Weights of a small image classifier.
Model: 9.73M parameters, norm rmsnorm, patch size [4, 4].
Rows from block 9 of a small image classifier, named by matrix and row number. Rows with one number belong to one neuron. Each number is 128 + 24 x the weight over its row's rms, rounded and kept within 0 to 255. All counts start at 0. Numbers have three digits each.
After each neuron's rows are labels from the 100 images, of 14976, where the neuron reaches its largest size: "responds to" is what is common among them. Only what is clearly more common there than usual is listed. The data: histories of elementary cellular automata, time running down.
# u: gMLP up (value half) (model.blocks.9.mixer.u.weight, 512x512), inputs 148-221
# v: gMLP up (gate half) (model.blocks.9.mixer.v.weight, 512x512), inputs 148-221
# out: gMLP down (model.blocks.9.mixer.out.weight, 512x512, transposed), outputs 148-221

u.391:106116115137128147125137142143078144148128142110136173117136177139131142141112109111102112140116111118169127126073135129124123144146133100097161090140143139052152098108113140167132180131188104133122095118116155139105100121
v.391:127131140093113128168130130132146122177126125120147107142117153162152137160141142130151140108137130130140149120169148111172132147138120106145161108148115154110131119145124075117134152133083154136109096091133123151095160145
out.391:103115162109141133135132120127139111134106137112092145098131134092095086145126117165111086127138119120097141140179123127133153128119128138144118139108129125122155104127199158124121142155134139097143139131137104121138133112
responds to: 110 turns on; 111 turns on

u.279:118106144174156117173154147093136156133130167106144092091136121130106167119098097127137135146083106136120133105102123112083134153136161164129102160099188133165105149135109137132130199102143091104091131135167110155118127143
v.279:096113139145140113123131150124151134117121159123087140128128127143128114111093128095162172140138085101151070106159104116108158118121130115132149142165163152136115157075171104077092118139159114128125147155125130090131146137
out.279:138141099100137123151137121131090090155111144127162138094198153099086108157166181154151094107128145164133124122126094145120140127088124125068121159119141120123099067168160142083131140128148121122147147139098126147125116136
responds to: 001 turns on

u.166:154141170150134117134099125156121106148104103143162166100115116119121177116099135107138118129154105146103141147096106071139130090132127122157141117130088142153123139156121152150062103107137158101124129131111114111120106159
v.166:122111150160129136147081159151135125114134107117152151163117085108095130113129135131089133135162123175116144101121101127161139138119135125156079109090123157134137191142131151086091137121124150085112132123146117109090134151
out.166:098124130102141155138131153123101101134107142125137157135167115135104096144109132134147079114135139106148160154134107150121145121151129124123150140156106134130131150118108138112160123144123110148128133099120132109175098130
responds to: 010 turns on

u.288:139164105091151131137148144137134115121095118109101129131093095095116144134084152174147140138102114159135121159115107158169175128165106115147134149109136125154153141185136097081134102192142101067148132083201100086104126137
v.288:142156144149139105089079151133130119101138107134131132118147128154103137168125122092148110110135178086099128137131149100103149137129146129137172096161133146125120106097092093116150113077088131165114127120113142147145140133
out.288:135093117108143138111134139154152139142153160114138122137177095123120113100131146126171152106123130102118089126134117115170095142122122092138129130163099124122150115131157146116125131175131124131164096131136121119107156147
responds to: 100 turns on; 001 turns on; 111 turns on; 101 turns on

u.74:138131127159145139120126129087139065130148126130129135135120079102151130162086148079135145169123155127130101171110126145102124080119147136136147107138134107144144132091138161118126138113141138094078148078104149123123119158
v.74:145123136097094135105124088132139139120114144130149157101137123105101109100128139090091174139097147149128126161090157135118059163106084132177069120086144106107087103142122157104146119088134130132163148144111126106127150149
out.74:102121115132132118169132170114082158138105158147092119134139104116111086099118122122183166161068135149162134113143119111141135170092105103152120110143121139140130114105134088086136165187126083140103147102151119112080133098
responds to: 001 turns on; 011 turns on

u.433:097150104185127128119126101135150156112081099120107121160104167148140122132138097097164135112098152118104122138111066120121124123106164121132167104087105103100114128131146113136121147111173140122088126118125111153149136116
v.433:116182133171112142135124104117139128129118132132156121151134140144137159188130117163071119141145117111134102116108094123133163167108144135140133153153098161109149145152176124143126166142164112129085128105145155130137148132
out.433:161112136124147119147109099126123126137163096140123093134150147142150127097131132116107117107115100146135111133081133105134111112165081137129111121077178123130079077117114105139124111120093136101123125101141147147106178152
responds to: large cells; 010 turns on; 000 turns on

u.333:128121174161108116109117133076124130120111147113123143125085162148131132182167118120132128162076148146132123122136127137122162156107140120105129116117126133145128121107155145104116131127141141143141146169119112137106095157
v.333:133110116144089151121121103139104122140109153142165126107160150151100149127116122105105086127148103122141129115096090131146132156121129098149139140154113114137138125163176154138147185152135119142141123138146090103097150136
out.333:141102111127099142119119134127125150119154119138157116097146121095145171126162127125105111126121109168164142117125127136136108186151122133150122113144125176151126144130111104112134120134104106148112133102143146112142108132
responds to: dense start

u.52:169129106103137129130064094117133126052112094128111129137100146128150150157111111129120135151111114148079112141150135124130136115131199156131146145156114152106121109120150148150142137116156121174157101161152085119097132139
v.52:158143156134138065101124131125130109149129160124154130134134134132092133139129150130161107130099128107175135099136108172162120150133128164165136147113115155119131157142088138113122075154094144111097145101088146142169122144
out.52:113125164150137159132121151082117134113167136149114101145124087123125117142093079137131100132078102160090110156131133098083119136122134137106142107173137077163125137110129157101138097077157083112135127134118114115129120117
responds to: 111 turns on

u.39:123154092097117136153115150135140126130144118148141129109129111159131132147107142116114165099137103123114172140132097139161139128127162139145169122111118160113140141103139120130136122112106117152145158112133134106154121146
v.39:140134093100139146124150089120116160129150137118165109134115117133129095115095097109139173168179110182176139124128107140123093117157154110137132136113146166122133163152097106119125114112114117123132152147130117125080168172
out.39:098099109154094125123101103130117144155089115146167144127121117083135130167101148155149087100113121118117125129176110096129134168140099114114105130127149104152124135150109158100173132113176139133143128119125111080096186148
responds to: 010 turns on

u.19:154104138127122132137169141085141103102108151130153111164095122154144100177124141101127150101145157083082088133122101154133106124123099099104163118139143132121126111140145095029150121129144114132087119146144131119126123126
v.19:096098125161158160116141113101135111111140121129110123147131147129094146094172147155065117127138167145135152162158142163135129133149113133117086113146117111122106110062135150139139113138165111079182107149120119120120129129
out.19:152087162109102169151135120133129097118146112086123096152133148165131120101127122105141137119112146116098172112149157115116065171172131105130141145109136117120130138130110120132161120082136131138151098155131198174131074165
responds to: 111 turns on

u.356:169126093119144124145134147171073145153099111122127121117134134118136164184082111131110160128110155158101131167147129156147179128141092133114131143129091105090132135114151135066123108151129142153145077115122116087101169115
v.356:115165167131142132108087135139137103092140099147152135134128113139090110075156145130181124139126141117137137108135136093126135148116152132151133140114177168130095093100109116173172165124099097110102162120107128153167067168
out.356:127098114097127104149137131109124129162085139128129105113133147121120160160130114134087147134162111149126167146149126113175159118129102070104167140121122117134169094130144104078132118114104095144137120135143119158119127110
responds to: 001 turns on; 111 turns on; 011 turns on; 010 turns on

u.487:131125064132125127119150130140084176138135124137117148119114185117112131126137101101112122132140081174168070102124145092149145105076136145110131148121121140088106071096165155139109127129156124140106150150178090092129129151
v.487:148103115142106120149104136132157154148114136095125152117131112104131108177125110141092131139143085169131127117150110129161152160152142147169087154083118114106086097164168097075115100132119133147104147127144126126059155126
out.487:188147086126140143142110109105176110113143156157120144109157116126114124146126122082142105069156097138111110110125116105149135123136145152110128080088135099092120093177127111131132159115120092134123135123094118075177124118
responds to: large cells; 011 turns on; 001 turns on; 100 turns on

u.445:083081093167116129110163122159141140194156126131126144087142112115125138133141104142141135173115091167091133160101102127159133134117076183123115141134123158144109139170136161144112122100123126137109164106161116138125143137
v.445:140115140084161169116099121129147158104090115124154141156169160175105125146108143104140107141133149096172119129181155137110118104143119124101149176130128088140111121152110105108119124162152107104136110128096094114115152106
out.445:110111119122155116178133133122111113140157139124138099091095123107149186127140090119099119073126116156131158104092126120136123138119117132142142126169143192147135135145140129156091144130125125137130166105127112141081119145
responds to: 100 turns on; 101 turns on; 111 turns on

u.425:169101088082140127131061150111118094150147137154115086145133126150086160183124108147121102104137135133121098128163078145098153134139129162116155076121131094112145182129135134144120100123133124100129145119113149168110119141
v.425:146116162108110107144131116152156114139137133148116170118122122131123113140126119106103124109109137112101121104132119128088135126099093160127136130108118119155121154123129075125100104130146149111091139113151105109119095103
out.425:140096116174109128132116142128146139115125152094140172075128176121173133151118102101132113118179153128106151147122152145158142115098163132122126129109114100085142182104144119125130145152114133121128104119126130109161128133
responds to: 111 turns on; 101 turns on; 100 turns on

u.307:121179159113147123179125143097120157145096156115138118148146118124110162126131138097102157069103145120186147114116121138118124187139084083136108123103123151119120127092133151110123126119112150163161148146101137114149100120
v.307:096131142110168177170105099130158122127078118121118133134166142079127107099177101136124135162107141145161148160129127145095144122133142150153122154109114127126132074162123115109101124125140105140075188117106090157086115148
out.307:129091130117124078119108113175094127128153107119189147123163127121099161131146137094125121132177113157077145131115174148133140116127115150143109137119130127146130107099114133152174110135124155113102122160108081117134138149
responds to: 010 turns on; 011 turns on; large cells; 110 turns on

u.131:126143104118160125133066141127115128124132127129115116149118145138135152156159077117119116133143181099134112122134135137112139118152143169162129115144075082117118142099076136144125146100135106190140125123125118166149138130
v.131:111125122126118134151149082135154156152163145142099137091127121113072130174127159147093147095123133105130106123132121154138121141119137159133130126111141135141141151180107121122156147085099093146165197149127130115113103170
out.131:137141158105114131122158111098093115124156164148107096154156112106167161111106147122138083138132121090136127146146163084141119127124116094158149120150121160116126164195156113112168107167138140125151154144156134111097149149
responds to: 101 turns on; large cells

u.151:149105140121107142120094112171142162142105087104118156153130094130129124130147142103128143139141105146096165092105138113194117093145120080091147145131132062113131134105143115144129173126122160125141166161096155112123126148
v.151:124145111124133126094139112122152145101113111098121137135129091154141075178185137159121126139148125134116114110108113144139130116145107143115144112097112120144114133111150135118133136142125135125128121138057112151134141128
out.151:155101118108108140092119148113128126108172119086144144158115148128182116162156105172169156102129145088108121145115127127158105069158156128106124108123121101106121092129164117128114139116110120160137164123177145129156143126
responds to: 011 turns on

u.40:084113109109120213135109143107115131147120159136088125110142123128162133131143153128069106137114094126113111156109102123140045116130106121096091104119136141095107156143168138098113142101172144140082155142125054165122094137
v.40:136114145133127060140109105117125113125125182131119112137099142145137130171098121141086101100071122121151139099096113160155156099117114148109157113126157124109139141145101129141130073103129146081150125156137124106119087142
out.40:143151115132117154137108104120152129101154057098124119116097178086104097116106110116130139108172113122122126130129139147143140094122143115132118120119146105161129128108146118178142134178101131159095114141125096133146158133
responds to: 101 turns on

u.152:138135117193114116089122132135130116111105098114161152108170132107152117149161111142141118149138142121143168133136166086132137135136143188120142131099149127130129100134122133146138098132118111167145142113149123115124143114
v.152:113103122079083127106115105145145147155122085123087117133128121134127131129126182098136150159126132134141121117164106171122081101112109117163147073130160137160144152136134124117107154077135080101106133118118123150128097180
out.152:112175141142168126141149101130163107133117151155160149151160098121162155145106121132108100108145113095118139113098101141149143120137136151132139148098146141086114127112078105116172168163131126135120140100114125117126155088
responds to: large cells

u.402:122125137176110138151131119168163098150181091147119129110141099132103129133165123128104131161144157138116133167136104122139070107129112135107132152144073150125082145101095130168117134124128125186137096167143108110163169096
v.402:135144140141152155134134126106170158072104129155142112120128104112130134144077141141149135156133131096115124161130117106116147136126098112148146152157110114114129125130150127115115127114149108161125152136156118163148117137
out.402:081096132111066125120167087113134124125126110123127150098100112093130133165177128093117160133116123100142113100113165128139149117134147141135128147155103144175121124125109116103118143111134135118128138133152167082148082117
responds to: sparse start

u.164:149130129118127138116161110114072171110107117151121172161096113138106125146118156138137101147135170112137113096163137134127151142166112145131128091143118122106144125093130161106115141086134163091155132135100146167105118102
v.164:133096127123115108123110120121124087132114141136127066114118132126143143110136149112130150111150130137117129135111162154063153159120128157105153096095095180117112125145079147099104151095195129127192092148162172125119141083
out.164:087148115127168098103132134156116102137127107124136150147145121130101122119142087142102143133133150101114156130114103119143119119189135106150114150113118110154103131105127140120144154146139103108109157101137096109128089153
responds to: dense start

u.280:103099099162134097118108134145157164120112152079128119140183117120115093113137134118109149149086112136100118157139126125142103136161162106090151142114151126141117133138112109127155162128170132128134103113130135121083181130
v.280:122120157117143171114108137102117106138170093134115154125144140174118121126136085138102098101125133124160126123132121126139075128151118141125129158150126161130145134136119115091134099174053103115168105170083151129132157116
out.280:116114123105106142113119077146148162101168131117146137146115124110123139072127131116109122132157087114119128153116154101119126150138106131103113148084122105129133153138145137155105138094145122142101117116143108094130141121
responds to: 111 turns on; 110 turns on; 011 turns on; 001 turns on

u.417:094159106115129105143129116119138147146129143110126165128110112110141157114101107123104150158102144148095124151126120148148200090127111130087119114111153102152184112119151109106138170157154124170134091142140119079103174154
v.417:139105177082134129126122101130144153136115089148148102134118108093139084170129145174086101119152100106127152110145107102142087107125161095075121115158103155140105102147114144120102167118089126072131116145110158115122147086
out.417:117171173134210151117099144129145120123101161125107151122074137165114134138145122123142135126148145114123134164139133131096189119164118098132076121108125126134151069112113108143125149072125118159078141095176125147134123133
responds to: 011 turns on; 111 turns on

u.125:100105098133090107143129109125128142085118125128117145130089183094176096098168105170097130155126176138141115130136122171163116145132158104126075134137117083150164110117176125140064121190178120148147080151092127162137150117
v.125:110121098139129105147131135124133169127148109152093110120085119105173084105143126106156127168128165112086142121107148159140150179138139101149115159129089123139148183111130119112074075172138153158148181131144120109128140095
out.125:103129105122143143133101103100137124140147122126133104120101122106125104184144098137082162142141160162128124162162109140150133148150126129083133133148131108161152102140097132147117160152136134106163145090093139134130120135
responds to: 100 turns on; 010 turns on; large cells

u.17:096162139112157132135130142110122155161132177137065105108149116144106105117163106113161164138188143113149132132142083110129167072109127162125178147101116124116121145113098143159168104160111155112124136155083135132109102115
v.17:163086057102126103128126147122107181138097122143141107128141127122129163132077122070132106084112107071149102102123164122107132135117117162099109106159151099150120201165121126130171143092108148118151134138132128088141158091
out.17:151148137082166166155145148124143115087090110105127108147091099114067145166119112098090118119142138107130114135168185162169126129114123123128146157176121131135111120100127134135140137121125097123125099125124110080131145144
responds to: 000 turns on

u.493:149130141117167109120143138170189121173096093092133093127156160137106124109133113107132095155079119112133169101135109137127085109087141136140106108099129114181155120120154096074123139112112136104124154121093103151162169103
v.493:131120092116146117094116110169174145112137105097136115136106120111112169141098106109162139135102150067140155183101153136175097132149140148168130116097164116111145134159186184087118136105087132145133143137117144148149117122
out.493:088137111122106129122097135101093108136168184147118195124095113120148103156159134133110098130117117158135053101066139149131100103116111106166090153130155117140129149126109125138180125143097174096105126151119126157129156125
responds to: 010 turns on; 101 turns on

u.4:130133134135131160108135129099118100144145108068118131201144122137113153111138089140158153126127134134150136111137148173083143155156131157109167130095156130140155140166118142069141145139143128117114131129127142108111098119
v.4:146124165116126151182094125104148086092139146167143128138129104157118114113093074121113141099123091159134077110119134114110158143149079139121125115121116113107151157070115138087150143110188125104148151169155169162131155089
out.4:157152116142138105106141148157176111161158115091148144176110134094150110067088138171136079139111142164148086082137078173147158089108118123173121136106117103118108155114093133137136072121124156138122140119164157130132102109
responds to: 111 turns on; 100 turns on; 110 turns on; 001 turns on

u.359:104150135121135120122124125141139135131106120188100106095115137120088145115141129127107138171081126122117134171137118142143102129120138128166181134142145125133118105160097138110152138126118159124152150123119158124136125142
v.359:121142119141128092112134160135137137105177114157107148180114175108133163122123082124145134080096099131123127091102120141105106143164116154190099108089102101133158141128100088124139137093102128165100143124139143095147152141
out.359:150110148134146141183167146124149106157105116089112138138142136121135124095146158155059092134144169119132125102140137075110143135122164121102169159142126121107115162136113098115118134172092129126171099193129159149125123094
responds to: 110 turns on; 011 turns on; 111 turns on

u.365:148123133150143130120148118088102152126092153142130130169139152098129095129106122111137117119111151136142138157111102118090123119121147161082115136135106146131157207144144161066208127125108171144083127178124141137135094104
v.365:149094130132121129128123129099142146137111101144162093105132116114096106146100100104088121135120101105075094124152134103112156071098135113095097150110102119132160120080133102104139111114171157126169156122131133117121131131
out.365:136167130150118098121166103160122156113114138092131152123157128107168161137164125175111121106129081107111135154111117102130139119158083119150147133152125135151126126097093128123174139111123156135135117107108128115131147110
responds to: sparse start

u.30:080159130102139091129093118097128142121086138124166171125139170119125151158112160124098073153130131111182100141122142113108167115171116134092152112135151108116100123131159122121134132090133119087096175149113092143073122143
v.30:070153121145118142130120085148162127154145105101151124125150123100163149108154091090149146141125141131146145138144137153105127133107137140105150122164109108152112116118158104115120144153178134153115119143122156127116140116
out.30:125112126090099131121139140192118143133152156129108164145127152108150117104168091150124133125096133142093116105134185124131117118124133118114158093063113118117093153066149134126128124164134106121166122141144153083160120137
responds to: dense start

u.94:090106154129128067132132154091145115109090148125118128123115074094147100121144140122136108061116171122122107100167093123123140140102146082106144136124155166098092148090141127082157159128152102145139149135180112128138104133
v.94:142122134141101129142128079140105101120146108116175064134105121122163121107110115124150134155103139111120117120101057145138121120146128105124106157120129113133106149130124124136145115137120167143133153138164146142100104074
out.94:144137114088138110146133121150145113140138118140161089134155146115137153129157110136136119156083116150122134122119137107121122128122111125161125119173128180135105153081150139170184078091113142147109119124095129082151126134
responds to: 001 turns on

u.99:170120134155149131146132148132114141153103126122159112167154144184088130087137156140155131159134135111113076166116109151131117095108138135127117093130105150116178162111138097118106159125110132141145145100107103118119130133
v.99:134108128135120147165079113108114116123146121117151099183132132117162155113118142118087165084143149121117114115134136164123125093124122108144110147148131103104091101099123105152105136150140128129119150154150088163121146127
out.99:113113128109151133085155165120115096084138110092141078171134128141132117142068136131125127110102114116122118117156167136161157132131137114151102159135081089133132141081114139145153140102129102142122103140102115065137080123
responds to: 100 turns on

u.281:100133135134121153102153098105135133128100189134146161104113117101155145103136138090123104124108113158134120168168120152123104143125106109093112126133140083113140135133132112153147134141156115145077145137139115146134123151
v.281:156092120099109111116108133118168159123105092154102113146113129101108152137115108133152153115150109097113132090108150105115123123146176140128096113113165133154154095111109130172120134153143104125154099158132086092108117147
out.281:112123121114140142141111168081127153126110137155131115124071143131156148124112163091082122122119109115168116118141124104136134120118096109113136111125143149111106157132163117095125149101120091093124127156111128100121136111
responds to: dense start

u.89:114120124137131110100129135130130122093135126118134149139134143099109092138133131120127096146111119116122124141116135142166137078160122186084155129132105143100151119104139136125146079170154119164142134095142142129112138152
v.89:116112165123120118162130113155155119133144130123122112138103145091136103123173091156142111122092124088125149179140120153129169081153152149130107129095110113089147119124131136117126121154145168160096127125188168102125131171
out.89:148142137124156140120120097155177155121129162137123159083125126143163134151148127162149122145117127165152125157140146119145153180156173130123103097103144106109118119148141186128132095126115163142089066170125125080148129108
responds to: 000 turns on

u.80:106127104109115129083113118145176114103132119129158128140174144164118095115070128140117093159115150117114129164137103084168098134108100135148124110105140118133115147103125122128160086135111113129160101134130133118094102145
v.80:157114143113163150162123160131159101115093129144125112125102105173103109122111136120131105113117092119112106104134125112100154136105140127122136143151129165143118144089160152122140125128126141157093118121158081134146104129
out.80:151151129091154085152173150132116138105139117184147086158091125086129139114165126135092191132139130128128111132150128186104160117122145149118117110181082118159145113115096110118103176119132117105185158091097130163141107173
responds to: sparse start

u.105:135108106064100167154106105117078128105085154113117132161134133126155137120138123154144124157145088100119084115136102149123116138126102120108120125091154097131149149101190135122151118129090106145111104107099115147154148167
v.105:138113117168140110149127163101132103114143115112146143122084158086141128162157115064063133131106167131157127121118147150103129081158154114156084134134147141154139168162117063155098107161144091114140108135137115133160122126
out.105:131103133147156139137138134112185096160122154107146141163120130132102122131123126169133144098133079118073145142121124106125176151127104105140113139128138185096129101106154146117163159121116169067112174158115153104105118103
responds to: 000 turns on; large cells

u.205:145120177106118089103109111147110132085142098182114134110132112132115135131120125110129120135110128126160114148104149148125121143131192146121104135106107087130164174159117152090088133103115151147086170128127166160113150109
v.205:179126142124156120170193132129106105097158175137138153121122096136141124140112111122123126129126123129125124165125104109094163114144134188100125139132126123117140140110150117123143107132108136165128116104111096140097091108
out.205:140126148127134163134087117110112070157152117153126182119165162176161099118116143106113092126121154150124179126097122117131138173137100117136100141135118099090117141130135082112142123147129162181143129133130112175164142158
responds to: 110 turns on; 100 turns on; 001 turns on; 111 turns on

u.235:116079127146128126131169138099172089132188108149130143087146125117079101107111104196147130080156085140136135172152123168122153144114109098146144136129115123149101181168176150157153080151144160122135099137124094105138096121
v.235:155167140136166142107131135104111108089096102195122123109122130147139125122109137082086113162109175103126142134115123089121141083154156103106180122132128173164107099091165102097145162144112133131102144151117140129136148114
out.235:130141097138086134148139126134167102139177131138142114134110120132127134098099166111134130111139084121119144112160111134130109123103116129154112099107139152129131158126125123145119095119143128168159067101167119139118103147
responds to: large cells; 001 turns on; 101 turns on

u.225:127135128153117125142167123125125126133130111177163132153101111156097065111149139111120107146131112106115117123113111112145147128106131143133160106144119193114124135154127146101096152096123127134150147154130144163101123139
v.225:116116116130107128141099106139124112141116140117135125143102099134102112112127124106121114106144107080189136105130113119064121128078159130118134160165138154138101132087146144144123178103126084128134146151139158082129116078
out.225:109150107130124126106096127097151143131118157118127112147155140118124130157123133139166148117132183127144107143135118175099110133138124118097085123107111122172115159110109155115133143115129124109095143170093127130154134148
responds to: 001 turns on; 100 turns on

u.195:125169195120133120085079122097106179115141142119166153133143148090181112124083135151147105113144114096118110154129134167140081136138145108131105145109155106120141116131101126109124122140101136174148123089151079067126133122
v.195:131108161138102115095116101108144146152119141138151118092157113070157131116131114127131087131150067096110128124154180141155071085149145105129113129141125114183137154060114159106123103128112149104138119129110100100113157094
out.195:140139131152084090079112129146142173111100144161156082132124114131121172169065099156156107129150144104132102136150132142090116133119140150132129129097188140093106153150149175119143132137148128094154148160139128053122128094
responds to: 100 turns on; large cells; 111 turns on; 001 turns on

u.441:117125161127138139131127136134103124071148140119189140115124132137137105133093148151144114114102132151135149083079112129149129130134142161112146087095124109136120138139109130133102071102101145119148192167106131161120117081
v.441:108154154119128115150127116122132131170171147112111098119122113115116185146146143123135136129116117098130117140094165132087152180147125107123170169125110147131142168160161105141134119117128098172161086138140154142135124134
out.441:104120142168110169097119138129134101105124123111161136176148087133121144143127125162132113130150139134109120149117139123148117103140140123103108103116115088121122110134081125147166140119118121106112132124111154124092141108
responds to: 001 turns on; large cells; 000 turns on; 110 turns on

u.251:132102153091123137096148106086125115082157171146101178111132165132157103140162124129095130148135137121146155180121122141116121117139120117124156091130135167142083074138124166134103081110163109129143141100139171168133126113
v.251:086106104123155139133109130109113162091159144131133119147097150111120141118159137141088132109166134094091129164136134152167120140147117147106132095119092177144126159132085151141092138148137122124123096085092142152140131193
out.251:100133144129176126120057109160130166081123125132115120121170117138124117098121130147141108083083135150125098095148131170118145128078090144083145159111097089072080142087113180108186115095134153184128107145165101097126143137
responds to: 000 turns on

u.394:127124133140117136183115093122098154088141091098170126107164147198105151111142141157155089112107141139164135154153149107109155180154178075117124104165093159149100158119141162139150142123096137141125138135134110121120124152
v.394:156127117111126118160160111156133126090133122083120123159115152130144136123142140114137164095143160131134092166136102136129118144150110111090140177151115143064107128126137153110133119148163095103109159123130181105092148134
out.394:106110141094127099107127102119114107119073150145136121130155099112112114129120138107149091116138158078149082110121146119130138104125080146154122162129160124158156107091161155130097119105135114132126113122159157120116124083
responds to: 100 turns on

u.175:151154088123159072119101150109137102115126130128144181146150140134147143105115103111083136141090133083103132118156094126106081123146130114141106124195124122120112151116146156106152129091146135134104112120136120093118121168
v.175:097145127120170112117137118136104095159144127127173156166127119132128135186082119141102152131165131118130148179111114147121106150143082136148120151149170126123122181110112126097121131141134112130115116121147189101131101158
out.175:119129128106129134155074133122130144141113143137118149142118138127167116087130151135117106103085141141124128162153101135125132137136171104150166102132137112156149114136112148125146136098158123138081148070151184161144104134
responds to: 010 turns on

u.283:149128112141087116110103142081139137088082119110151113109115161136141139139150123104136100145147113123127119128129134117139075133120163124136148158107170126123138111182123107162120150126102142088114117115162177089099117148
v.283:129110143112151096136181150153118125130171144152124143160142078096158118152112110157118156154083158143148140144140120166137172111135093120115121080140104109135128129136145168107106119176153109167145127130108088119190159112
out.283:129112143133121102104072132121121102075104139118130112116108142136117134122182147114157090127105125167145134123114132154094107151156135123165125156142128149128135087157167123131130122088146162097148114152136179123089067180
responds to: 111 turns on; large cells